Weights of a small autoregressive pixel model.
Model: 6.27M parameters, width 256, norm layernorm.
Training: soap at rate 0.0017, 9900 steps, batches of 64.
Data: trained on pixel-art sprites of 400 made-up characters on tiled backdrops, 395000 training examples.
Rows from block 9 of a small autoregressive pixel model, named by matrix and row number. Rows with one number belong to one neuron. Each number is 500 + 40 x the weight over its row's rms, rounded and kept within 0 to 999. All counts start at 0. Numbers have three digits each.
Before each neuron's rows are labels from the 100 images, of 14976, where the neuron reaches its highest value: "strongest on" is what is common among them. Only what is clearly more common there than usual is listed. The data: pixel-art sprites of 400 made-up characters on tiled backdrops. In brackets: how many of the 100.
# fc1: MLP up (model.blocks.9.mlp.fc1.weight, 512x256), inputs 86-171
# fc2: MLP down (model.blocks.9.mlp.fc2.weight, 256x512, transposed), outputs 86-171

strongest on: pink (27)
fc1.160:518519516508473559529478535511426482554546472502560494486464482533511467447575475486466505543487483507521582550487488479477501486427500495491474550525479477533505474495536499499498493546501510492571468425509594517469474471482552480595476501469526487500512494
fc2.160:509495423482466452514449511418480520475494480422529411488531477427520469538422591449555522481483571550514487512481499485521479524465450458479472523521514563490513537504475481453519549448510493516557527576588482487525462485503454447449568439526427480508457545

strongest on: pink (35)
fc1.263:472464457516485566508573506582580483465502510479563544444612571510461376523498520542431504450494464474504548562530527481477485521558531508497454531544567509490504493509499463469554474458519480463521541494530519456525460478527499500546482573488470460571471550
fc2.263:456449528477485454447460492433469505484487444548505568576446501598476575548544483516573472553528544539551512396471440558526543544456473490539520430538555485483466559540517488504493534489548470489516484514510443538423541509527596465497547471551521553487538469

strongest on: large (66); white (65)
fc1.442:576514558500569521475437454487431517522493428549466437522546460442478540591502482527500509504510464462515497470409483571538473461624435518443547506527487410577445530400473542496529528500537540497426532449521497526502526525535566465474435490514475423582475520
fc2.442:428488473521418538590513484472527502493495504384455488453451492485517469483531471436546432508491509556503529513512529428477495578423452516537560465525452509417523504477544509569502553519480504461479553616463491544492489487459492444490605469517511470474529498

strongest on: black (32); teal (29)
fc1.432:489469550463516608508588508500551499513494482501563536474480571463525455477515459461511529499535556501579528504528496465489495484524530500507497475536482509506530424430520572525487471405454504568439482439515474514494519444585546534485524524518457484496457574
fc2.432:491510522478483481462471592500446421549487500442491519561581496532470539556477525496435505495510494493516504560478483487560492545482548504516530556495483493497519553533481486556513493541506463434553441499497494481560535527492522477510469496481536523520528567

strongest on: white (64); black (32)
fc1.373:479524509498447505456497512477509482514475510529543455511471551522466515502528570476564550580463558498496550490500504457480510505560494513532474470542476468450542527533592510525492453567556465522493476508528509502497494464527441538522479526601481489451528526
fc2.373:456444442509530472541518402513554540462521544504544540544435501526584523463423481517483411396497476487497504506474489443518499515459494477450487614502508590527523498476514509507552495453489524529428466512456488519547540458509517417459464530461518463489572484

strongest on: purple (29); red (27)
fc1.292:472498493521461603478497487459515513482535489432526406468513473475481515465502480499457395519507538531458461496449519498454502493488585506487488465523540495507416516459523491476569475433512475518454511441487496494481468559552556449502542517502430503557531489
fc2.292:502534468450555487472506505513569523443462476478545446491466487490486452499483554587470531508517516521553537580490513540425519541527536507550466470598466487528530532466537542526495505526544493513523529538525486477545510480491537506537463411506504481518487491

strongest on: orange (56)
fc1.110:437458570448565518534508463554528419451437520497510500510506513498501571507456579477542487507544461492482488485473559390517544513518478577451544495540493543481566444570560471515472544526541449486531541456493466455490519497510554472492479543529536469520559433
fc2.110:565543493500468571439525528513440564550475535476486482531507521515513521532569509457448493438434483461435464487439391598484524358516529431533531495465498523515516525426433539529496474506494511514472489507518482449539532508476489521544518598470453455511517517

strongest on: brown (67)
fc1.351:593544507498513444517533507466460508471552533511503520552500508529550505520477492563547551455458553540521509525553451540441491569526472520518503498522426490513527501462557508473450528517525496503554503482539538539512504529438534528564529495525582528510530508
fc2.351:472465420547534452491445497542561423524493572464540487510503507478481565544424506494545535563466504554542507492536523502477519473540532521546484526452540501455462489516474471468544443495600540499447507560468459563535479484459488472456500556485483552472533498

strongest on: teal (73); blue (26)
fc1.362:546522503515491516488509499493420489514508523529510496433501515462522431528492509493459383519484543587530573521484505435496502513452498466527548534522560541470519524471451547510557526572560528547481515490476508480492547447467510528489508417520411541468545436
fc2.362:463478498485528483492508569522556538477492490432534492525515538530431566432493452510468519468555455384425517434473521503535529555582490476470502498487512441545485561504582508516446573482529407512518460501486513491475503471498521465518525518520539430530587583

strongest on: pink (73)
fc1.268:472517513448451513509518482480515426434490525554507505548497530452525508539484512558510526524407497477415494501515554577516524530552537524490415563519530514472530554528578465486534524526510524512549478507448525419517473461457485445591516440530462526520564463
fc2.268:465471507484514493496493528460536513563539465365510520460496536474422471484491464524473502512538440498514509466497478495506473467463481506445487519506551491454436454503564489569536496508464542436564538515440489568485581504536491536461524576502493434475508565

strongest on: blue (29); teal (28); red (27)
fc1.47:571513482532559474460524477528537444442484492494515457528489495502519570530518517530533550503437484517505466463472461543424506517483446493457415500514459500449556553500527545545545490549471512524524556492514543485465504443455511456516552491479582457441448520
fc2.47:439512482605500500464425486436395437521503454519570537496443484497569488497429573482486546501530508514393493603547489461463437493497483521543441465541541557521497497457546463516441455539481506517428459536456479492476518488541471509517511479535527467515549493

strongest on: pink (97)
fc1.490:516465536450451459516557557480507529522477495540451401565519525533495582513489465486544547501482537513471490508414546482486487516407520496559444467407560465500496497470549544498494528562566532497508522524533501575535514467504478415497535515611502487472477546
fc2.490:468559496511534536497456475478472570523537502501608447482426509461515539484495501450484467430518503452531498473522494499481509516564472454473459607511423620590522478473510519498505553568531508489438426417510506460522553552486453508501638508437483545457484499

strongest on: black (98)
fc1.151:535578546540481491527521482425487496512523520470487514488518551452547500507519537517406558488563480459568569510497429549458500468549433478513483439505527456473534489498553557439461517506513574521473561529522446490522544496502491589545532519518536488514538491
fc2.151:434467514531546461498512556516470466493537452500506490507525415495410469555412510453503509496535498448515423514566532537521472525511477572495449519511499415532527557551471492580537514543496508427540515497492435463534548522473513475482509527430458540513535507

strongest on: large (67); pink (53)
fc1.179:493482525438455484438433475491564493455512527551492481555396468458495532485396485512533489533516490576465509474454508545460531519444501494439487528475511530478457505475465481529525498530480513488493498552464510536486533516477498523472537566582488492536522454
fc2.179:488422487441509478533496447529478488553528453550429492557534498473505536485506510492471489417538516482431481512515557563474522580482487465588458513510552448529542485536490521478502479447532475527542517467524480416453571563488497448545489493438501425477516568

strongest on: black (100); large (78)
fc1.408:499497451501422427392517428512497498448509447504547498551501609534513496452485475522508442458508465488484488509499478550429531526507470408524418456565482466501426537502468533462548432496506559517565571588462515462497503426459436463471521469485441502494474495
fc2.408:491496528411538536493463588474466476482515519486475487512446482439507498522486500446480469510470453483538454498561430461555534563523480532467543567494578549477508476483445428574480543511447521499444417475485531501540466562534507531512463481541525492441547460

strongest on: yellow (41)
fc1.287:500511499510501500452489524540494514433514524452534437482600473497534514451487488458510478466470465480463474442473503513441542508523503509479496482496445497504487555635480430523552446469525496411528486476492444465416447508531571515475450551458531518502480571
fc2.287:495464536485497453536521524444528497577497557513576524468463496502438475540443439500479521511480547479518508495456508540517468435526473464423481559504517484511504479404480545486475438490437467434482512496460464480546483484475506499513494521532492450485560521

strongest on: white (45)
fc1.350:489471455483453538491544505509550536462470497476457493529463552503443491532538472583512557604488469533509512525487510590446512474464430438476409467505574488476494475566476490426529452519505558533438482509472425490529523504514470520485526451521523428503487463
fc2.350:450516498493586474468523524474495486511496503481458420469521447477516407536408523468476489471539491480540526518487462507529534472475523504489517494521451518509439513550448497579529498492537470531549505545537465515509461423519458480572400482449563477435557540

strongest on: red (100)
fc1.89:550503511547528552464567483568450492482471546460505525504504521504562518459484505500579486532508567518436502562496489519504469523478460551513597515509486600522511528563548531512508561462493521514503491538571501559553574509565545540463544509441417538483521486
fc2.89:447530501465519497513499466424509449525511513512503456493486510443544517491587461517530474542528480582522397427513530494512508549536540508548467527476463536490457536493484471517585568445524535478541466504493512565499523570509516428470501450503523550516472536

strongest on: lower right (54)
fc1.333:512439440527457502506480476468480520444494482488503478516555575509452525519435491462457519497499495624463502461576441463481531475447509509486434423509506501505440452496440510518517488523469537493492515439446496466497457496476518464531459522446450511478438495
fc2.333:473488595599468537566476488535492474490523528495498467463512489493506494545502462528532401474460493514518590505464477504430466450508508500448459489474524517510481478544485476501553545461465509520515481477486453509574463477504514599528532501560599456482499521

strongest on: purple (69)
fc1.421:514531550550503501504472449506515479475470509539491491522504490537574478506443467453530498513490522508533541427505509546592575523489505518493454507397489588564510501528498533518508513436464533528544460568533511545571378444506453453452488545482450506549481505
fc2.421:436466509559476458571557464559463525564462493425501508517436576510517477535469537446459575560485526421510464550509536500549551462475550575544549541514473425502556444518548470590598474431514455468449561526516517474533475513502539555468526430516515484446440438

strongest on: pink (27)
fc1.247:426397520447505499443460500448446461552463440431541439504476430545542494482476440473530492470465417512503489472526472528439556495474497472529471534487540453492574501490441498578450463531436492542461482498542525543472536435543487492522550497553427466472511550
fc2.247:529546434518463491537440530483582500505458452577505515491598533449466526487542532472450449497514466521430488514514540471545515508533481530501581462479490478468485497599444452463533562492530545498537527482526496507420469545463541485443463475476616549477546518

strongest on: large (75); purple (38)
fc1.23:503515566471457479572512512434496496407473547466520482484526512512435542384493455524494529455499445435501466531486547510497459480435514554523430471484445490516522520431534534472503460499505475484443441493493435491494527489508456536494541426536485469506485454
fc2.23:546534422528444526479442519591511479599528398546445479490482426513462504556463523497518515598489469583471486450542527451573485494516490520488439518496555520547511530458565466462589493474559511478523521546566547552485525415490498502496520437518426468514528486

strongest on: black (65)
fc1.156:486477475463475422571444550439501518481463447505476494562502433484546454458461509477471457481550537510495535487547470543471472524507522455542481469563464541477451539463467543469509536533521490488518499478439469506485509467505527480499433519494618416484545471
fc2.156:491511475509513448440469504456464524477537556530488585464414478470467586522517544534564516520471496490492494518509478484446511516510497384499481509423513486500531550533501485551482449477528449495447412550491435545497507482482475496486524433475462536458505528

strongest on: orange (55); pink (31)
fc1.402:519530445453473465485496478512424470472460596469451447549509510473502580568523502453523526452459536468478535578433469449532404475466528440484534551465586451393482510454489611409467512501458508457464446508547534467431478533452506517539477515516518515450533487
fc2.402:571436555542538523481539499483576447546538599498560527474462453440504513346494495551458447486568486424472549493471460469519492507429483512470523529458497506501555536510498453573513441498475493462530545498450556541559520484500497535481561540436471455559447432

strongest on: blue (30)
fc1.428:451444497526498565466475549516577450485493540454480525497489525482433515544532449492422454497383543494470492434555568446469479529513534461518510505506617488457516470559475436528523503538529501514494521487560506479539592530562483446516454478512479449499554483
fc2.428:472534415510509556508558453459420514555471494433437485520540492506559517526563490475533536499459476553509501489531523579512509522506522507439501542490458448464425494573491527475461469422489513464492499415446407506452455519457477540443527465504516539569452541

strongest on: grey (62)
fc1.105:524530492540462458422495508497498444446489477450485508449530519558479483495560468427435494510425440474524462494476461495542475530529536521549425474505514533503456529516518479534487481505548500452539513549494473414494511517487517484449502434434492481415505441
fc2.105:436499489457547527529502507492520496468565479521467439470489485506494511489460505466478453470532509469504490497492436479500515535457488513479516516456453512502408469509448498518487490420461504487501470452478490541462517448528498529531486445438457540535433484

strongest on: orange (46)
fc1.233:538546528443532434492459542458524466496485482495477511514490525435524526534489484458521490569539493477427452523551445497578455490489510545527519457458462468528450491515497496478466556410511538533568494526473512448492497503494540479580433495509472429428484484
fc2.233:480527488511551544486441540530496518492548511512542503492527491526520517497515564515494534499424501554445484516485546415534501495400545388532484523545439486524456534516463487506498521584454499495473490472470531494488486538537489570548501562510611461516467467

strongest on: orange (27)
fc1.171:546533452536601517504510541444451426454558475488452491455489481482493517452465528517501451472451538459517513472502510479542525418471469437514538509493518451479510527535503555464518477447544502452485525499532498501518487444496448514550518523450504569490529508
fc2.171:458440535449460550495523453543493473514485490492550480533476497453506531493466503483502483487487431502508578575487481475503447533470546532497488464504457545512487463496477448528462467470449493549528476538504507502422532473548531458440476472501497505535479454

strongest on: brown (34)
fc1.437:559548556464483542515475453496498605560459513484475524517534492539524494525485441529478489457480426530468534392466496505506465450476444513573449463497518528482550484424474551505494465496475503528462521483522458513594462462503441481463486565523448469424489532
fc2.437:407408414519592483509560581507508463499472469530515465427509537487495473507556489451459516607475583496544457481436515482505528530545514489504536582501521435463459540508520426492493527525503452463509543517484472525413568419454517470503395464478485527555521468

strongest on: green (26)
fc1.274:459529417489469527552548534483502493494445467487536509480579462512514509484544498566551534510469522548495472475479444448537538548585524487446483544547449542496504502443507562572445503545519425488414531514512531485468498467533491497465478576477501576539499451
fc2.274:495463525480534474457449380531498440517544604440513483504437471538543451510467423530455556461457464576447498538523543483483500516454513549458481559525566443520494485512539508475508537472523575517555496508387509558531561490480508462447491497456439500489548533

strongest on: teal (47); green (28)
fc1.68:487510478537562492451524605527502512486487552489471513594533486497496531487490467427508512563444521492475578461502474525508523573484459373488495557548524515408512541597500528493481490482507513470523460508466472510552500499486510500484535508469541509542490498
fc2.68:474484484505409489569533438402518410527510464503515492529525455496422466523518521541558515503567452599507476487493496491497510547545500511499523479498453497504422528472494502471480477517472512571568536522528492529488500512531475522466477468488527483515450444

strongest on: black (100)
fc1.477:524519476475482621474505471511537471496450525451480498517514563524450435521511468481532484444476552532498499518504486510489474536516501457484460520454510465453473512445470563530471484475501432571487570414512466520490605502510565492533468577509423516459509475
fc2.477:497487464535418477515526464494491486424522498513467492502462497497535495479448486481512561486510530507515555536502570501510421459417490522462519496460543542487524501491534472492496456486497511545493464536490477456462481462474476469504541446513593470526499507

strongest on: white (27)
fc1.271:619500482454447516506505468557534536479531505520436458493501444534537571421498544425545522486532602553483522527503514506500418580509484523510495533488559504471548490513487426550460464506468496492533516494526501579511530565512519501447527545489501550476448484
fc2.271:435501503398492592511541453511502560499515442500609535483460471507450523543513486471485495464443469479544517482557504503517571508522492487451510472499523453540522443564542499470424459532518526467479490481468522442398466513509437562525506499408465488461444452

strongest on: lower right (50); purple (29)
fc1.154:534513537537454483488568502493463515501489497471445484484542481429492523443511499449479507499464519455570512559568521523513500489539521547521492510477545564456518456592510368500501517480482456512394518458495469492588508529529405446452539490563498492560497435
fc2.154:531505510447547582436478480449496437532494528484500556520561529503565479461560465564504453460501522533548521505553500515515528504460488533483501523537509519512528535544471547492521461447525520467513439495502490543436507424544547523577436468452502568477449500

strongest on: orange (48)
fc1.234:497461527467552509527464519451489473441531482473524555568441469541512497531503502450444492503527535451444454501536506493545496468540555427438532463562516522514456555535528550538483504587529516463500553455450545552513475491468573575422540505487490470477601468
fc2.234:478525462442524464489545485550539531553465560459493444408429528496508480532541432549515601442529510519547516452508505445427499451539526572426549543542479499459574464430501505481537515462467508515525469437510479512516541555515472480547478537535524438532472531

strongest on: grey (41)
fc1.210:535462555476452525521554435439479448456605532595482445498505507551509517478480521492475486478453467557516538450506553510511474556590523543442474461500524460486495497508468491541535444492510528506537524548529467448505517530490470478442495388523533543488431465
fc2.210:577513478492538535519501536531500533530506484436527516541504483424515417531497505444553502517597502530506523502507465476516497500455435484573527476465464526471486524492583499495468547591548501522460513449483535527545460464473535413530502564521482439424423589

strongest on: yellow (31); orange (27)
fc1.352:494554497431512509508500407446554463487485578531510495490591475484510499516513538510526523513519499507463432503481418561523539443484556522526498538492479484479512478553550505534511488513570468478526434486544441571452489440520515423508478531481489488556502441
fc2.352:477478500541503496566474494519582461520402529501542518436478591472529491526541468525515558512483446509532458505495532543459411585555529504480503478586578563488550461496445499503583581439482449520480579520499493522583470491542515523530412522487524456493512572

strongest on: brown (59)
fc1.153:539460576490579457488560474483470546519528564485471519510553474505540463564514519541512507498463537525509482444559561519516501500512495503498435509486460519459450447533518513426540486534501437480502422374509486532507513564506561511525475505520508527504508503
fc2.153:549514500516560448514457484489419476476475541499553621496478487506515507533473509486547539518513541445439502528513552482467534487505497518402448444447528481519490467427464511476489415518509541538459475481464573514494538465504513551526582506504497550505500482

strongest on: blue (48); red (25)
fc1.227:532533456505472523484522529536505445538515518514548422488527554523597463481467578531506487460481465543441455469523530456540544529525577591455494536525567507505444541486477463441526499489532545447469445479481567548473447465463509494479535522504500552553492477
fc2.227:479530466534564450488523542536580550430475476488518536511527553452473476507526464506524486468444528489486554573577510575441435542473495456544462466564435471491485491533538573512522506493513462500538596527483506479482551474499483501565422439481501465480483518

strongest on: black (96)
fc1.342:489568469535445531529513430558536529459396520476506448493545569462557469501496561449530549452487461551487451451516466542453482530503480536533490523564484533461533509464556496451494520576484512494438421474499480521523546534537468503497497518546521449517488560
fc2.342:466501566510490473494424437480495531565585555479495495512534489480457461519561454470510465570467498494487533507515502488578468534591485508543482462512462493482540511487565502494549564394472513546568487520495554557473495500454550477464514565537492517587528490

strongest on: brown (100)
fc1.305:513454548584608505586538525517484458466610514522609485523523502518532489502496502503537521529439533510498521486505481431505426551421401551516532460484439491493564477483533456424540485486481572499506531488482530509568487481547515445530515461536477541500458495
fc2.305:505525376513504460490522496453502468568515499540481434551495505518567488415533438519507534496513569546536427470576571508536530465555495507471563511536530429488503506456556459472466495495505569474515414474583500446431466531450490483472460449434589538552531464

strongest on: pink (50)
fc1.27:467517462478476614578522507471533563576484518531496509523503553581470495491507535622492545525508500459569535543557495536519451484442476519475593435545567537481482543482436512548501458492485498555522476507512393456514524542539527515450439477534509537499501536
fc2.27:481499516470495408483485487460547447495529461483485525457501530482520511541526468490507499513485507541460387523579481547408510526515477484472427526498461549508473469507472489506505571558449519495455519450536531491557580425473501454551570530473526455525500519

strongest on: blue (100)
fc1.43:586471460496482474477495488506484462489538428483503486536507504529527435427470539551572450458514523525530473579525441510534500535477605505517559602473524592570503467492513508483534514532549471531443531549479584534467560537597643535545495486531478438586464521
fc2.43:502446473466588524540557485534633562503529480500495493474472535495526488500462570494539541563487497460444481488453490536569575514449520502507476530487496408399482544540464453415473505436459492439561451455500501468471560453471505514453497492492434553491449501

strongest on: red (59)
fc1.86:580568507525498535495475419488442546476440481473478453457521480494483510503448477470502466427485481520486526468513460512444523466568504535509520555447510519464517434515470513489522446484562483464497485448500492577498455530480479460480425483461448475449527522
fc2.86:476471514447532521424491514484554443446486515460470507579468508489521454515523516552546546424492500476550498468531500446503448514511488509567429446568496478525507460420382414509488511507516497519477473574486480446496553475551469505501448495515512516510428417

strongest on: lower right (57)
fc1.473:515474495519446543557584469535530475529519490496461425493492455482493521484504480468531515547505466494488561564520531432495552464496480518490452479466474613429516448479463437523548540452528494463465495503442441562503490543493493441519464515530517473492527542
fc2.473:470476504506554509441495482444569502461502460517505469528556472497539484438498538516515501431499504442514569517479489582479511524471491492513522503525512472514461516565548509462469443492493473537513507451459612530541573519566475506494473425478444516438464489

strongest on: white (44); grey (36)
fc1.265:463462489511468557471510481583534488449443524517435491508469456493485450502527517537548479565490532480450422513433580517441527519516554470467500517503610558550521473463493503514545585480474487486519527505490487444516541516499451460568484542434509484461564518
fc2.265:466473445472551522544494459465479506506566509532488499509424471546553477506519523464502527520469498496462510452538472494467471492526467507459478487523497468569533432500473555534493455477446475496487467455543551507486459535578537498454546512502601499426483537

strongest on: pink (43); yellow (32)
fc1.130:526547586448476498513514496476511580521497568498528479509461473408502464533479485485488528468539497480480523591476451494462518459514487520544502532412459476515581460499459478506489540525520420492452480502465490498418483523467511474559535493518557443487611466
fc2.130:503487507569520475478569488453474497503508486551483442476487448583530520502493470542478526481542531520484452454513485456499555464491464564481499487531526526532486503539492504479457440542443509478485461562494557509543528499468545510477534465473486465478500450

strongest on: large (73); green (36)
fc1.38:517506429552585445501495503515513518463452584392475505450525519552511433404435512476463482478539471511480556469499465470597482536452494506419494483461540505467552508514516515501533477530536544484563420510474475532554498471458473468480496494488531502487500527
fc2.38:531440501539477456463469457486482493497415475537523568528496551527437551569511478454489506504523470500538472542465518496460501440520478499562482523474504512523468452473523480497540518549454463519550507545520539505488469491525464494477486510455494493499487488

strongest on: black (97); large (73)
fc1.212:502519521577491550552510572565512515492490533528534578518470485511531506428514485407537497542506493503506514487551482507504503436534451497510467469560528586484522493480559499531518458435542492466526488466524450510519479416534526501488474588556569496476426577
fc2.212:496514473412515494503487424455465507532576465444427420461451526441481473516475501579514493447496502507497516526527472606487524528527440504522519526474526493492477444594359541548467548524471583514513449452411572526539424472481480500506515496483473486459513528

strongest on: white (43)
fc1.345:504496514505465473546479580534484521461490557536461443501563523473473479537519517530528464556517481578570589453560567500476488474492571546473501585476513431537445603487537597548552547526474573473494528542522515530570513464480492553543446503562492485508559560
fc2.345:520534478516502571518496485497496436600567484423533582481462452510579484536543512527502523442462483472501452518452486494527504573539483439505511464475490531463578405475434473465524491504547488535489473491503538491468496525519491479508570515492511525468451393

strongest on: white (45); pink (40)
fc1.288:491578434500476507488512494521520457459456452512467458475496540474528389528564434507525490405450527553494487490486495507479534532556463480529491476488541529475493519508455546505512469525562506520531456452527490484520527429575437488596463554595455554558472515
fc2.288:496480459490517536450437501503474516556531487476499486566500526486446502524469517481549465525474553495561576495586505582523529392526482544455494508461475504502521509436514555575473481484444434542506566546452475504449529553511545499497539526425606446546510545

strongest on: teal (100)
fc1.74:524533451555444472488479447597410481557498490508527522475482553517468492461425517477497441495548523491493549463518434461447456564468511487528550480550455588467479490546482503541505565439524487531450523479523481540582498490494512563492478449521492469484538472
fc2.74:507542525487566469491522515523535528557508480487489517469497521480488592474525499490508535599480524458497519452501516468496457494539453480507476490585497458457487481433523504496486531462488551533457487416496513520538452481405404530438556501497465577494504500

strongest on: red (74)
fc1.54:545517574474424477495541511539524523535526435472504504557531545496533534497461421528440570491468482510556502472524448498466435523504484521474542415556455474517532508508548529520446449495498467528533530544453480456456521507435534513498498527539487457524433598
fc2.54:447564518509529455496463473431467529526498529529517527504471453517528483540446491473532544497454418499487520535514521487510500504501470589472478537501555482443497504497411544480483559474507576487502553545528455509537479497501443474484505502539495434429567389

strongest on: blue (30); pink (27)
fc1.7:528505532444524525490510444530458535489539423544484493512407544497548450505457473534498525464536559474482482416523493495461498488512494515483416483491488488469507418486488537560486511530462474467452469419436497463497493549466520542492474610550485477542499475
fc2.7:458483501549470478474477464506544444489479514413494562567487488384511536531529494481502458553454483569536492555465514544510568462487511510438571489561602546536546550507502563527500473464487456479481495507505436523480478466500504504517525456445565495509442469

strongest on: large (68); grey (50); black (28)
fc1.138:544535469511548506502563443506476543455465579530519447429454476558494471463548446441545564556501439534517527403529535496507552521498523630476501504450490497450506546473494531478496470541460512473526478568456537506437502552555434559534498470530477504495557484
fc2.138:523549485505447555481487541532446486538570450449503487459496424489484511443420541522529474537508520556424505562538491508526447563508464486482458520570532489538469480563547521493560518414490535495479507399486498550574432477406580485451610504493553500421455534

strongest on: large (77); pink (60); white (25)
fc1.488:463504478527415532437472491487518535456554472461455537509499522514522505446514530400537567536496500497459485508461455530489461476473567513439490447455508502480488420521447468557530460538509470479504524514433515485553541538483447486435440526424487550456465535
fc2.488:458510530481497493604561530495487458550490527492526535543484529578486594477433522512490476519485536534584548561501521460504557460469460519526473444464497517518543526486515425432500489455566447506558497458595520602450531476525498505494503485498525518535528441

strongest on: grey (93)
fc1.10:550464487512491429503522516515501531539513475472535487508463481504489545465515476522583476485543532513492579477523489458528438505460527496544528486440451530474468518485565626523547502459543515545498528468495503501481553522509479485487565536536461462416533544
fc2.10:448491500440529499490521493506540451514431446516481540561520467549426521503523448555511493514467505543503479525480516476520500498494528534448465464526522477514487485544509510521494453493489447501546577497549530448477651508467564528543413464496551491559469356

strongest on: white (46)
fc1.262:555578464450495544440482592458519475415547529567495446570469447500516524521464479460516536474552442526532441471541537517511472435495470475466503420480530453517538520424510508448586503515475471489544554533586455507431496435490484469481441481535506440506467560
fc2.262:462457494525562447460463473549421454545476493462425504490472435536530524475505542510517489484442521468497496512456499519396551484523582486505519478548453513484478517561504488507457540486566501501477511547396465501535486536490540512438549502447527506546493490

strongest on: teal (62); blue (30)
fc1.459:519485505522492603481526516538536523527430425474463565517581528523530475527486477492553543516512509480510477370488495521475477507395479560511470544508495493480471491442499495543451494401508478518440476479437548488465523499482560529508492512496496476448473526
fc2.459:495466517543467514456586437440471514490482534467540498460414522470527494510431552462469526452421481565531538580540489465523481418494471449468506512492554467454541478515540517491493514552528578450559500537482390507528490516494456515488526538508498469520506497

strongest on: purple (83)
fc1.90:551515498537539466491496518507505454472497549542486482507541497527481464464476499471468511546518443428456531506464552465472500525508517569506497488584516538479491574487485535466496571549566476527506554441544450432529448456523427535500506526426513505518463529
fc2.90:528470421497412428546514451523484504487448490487439525529487481523442552516533529494516486526441407498491542496521483490481478458500557489484518505428529480477488441535533571502506442493541554497515460592499527543498488553500535464545484428515544473524479537

strongest on: green (53); teal (45)
fc1.272:532473466539481582575546444503503456494505552469540522567515497556519517418493470515505392516550504489499531496449470496559518524463500439412459475505549543512474490462487476537483537488553549486535463449536520505463486471432490443480498439466521483534473516
fc2.272:545513527469530471464517549494464528534456516467522454490496500507511512448563548553460536424537488522457479592502495454378526469498522474522501496475475519513521470517538464429551463486500464529540513475602477507434444469525493411466514488496439509483511472

strongest on: teal (46)
fc1.335:533537470529514479434537475538470595531554538547571557552520497460499516504511462486460470520519500559475474528573462445411502474502516481481524450519490469438522511527594511436603441496408600556505512498518489529519565485518459544458483526468519419533514546
fc2.335:519503411502504508461478471466500469481439543498505479543478526527529509495565426457567543468472432479535597508501585480548454483518506543556472505506456565501535549523459438557431504496523532471472383514512529484504530464582531440470500486479513619493441480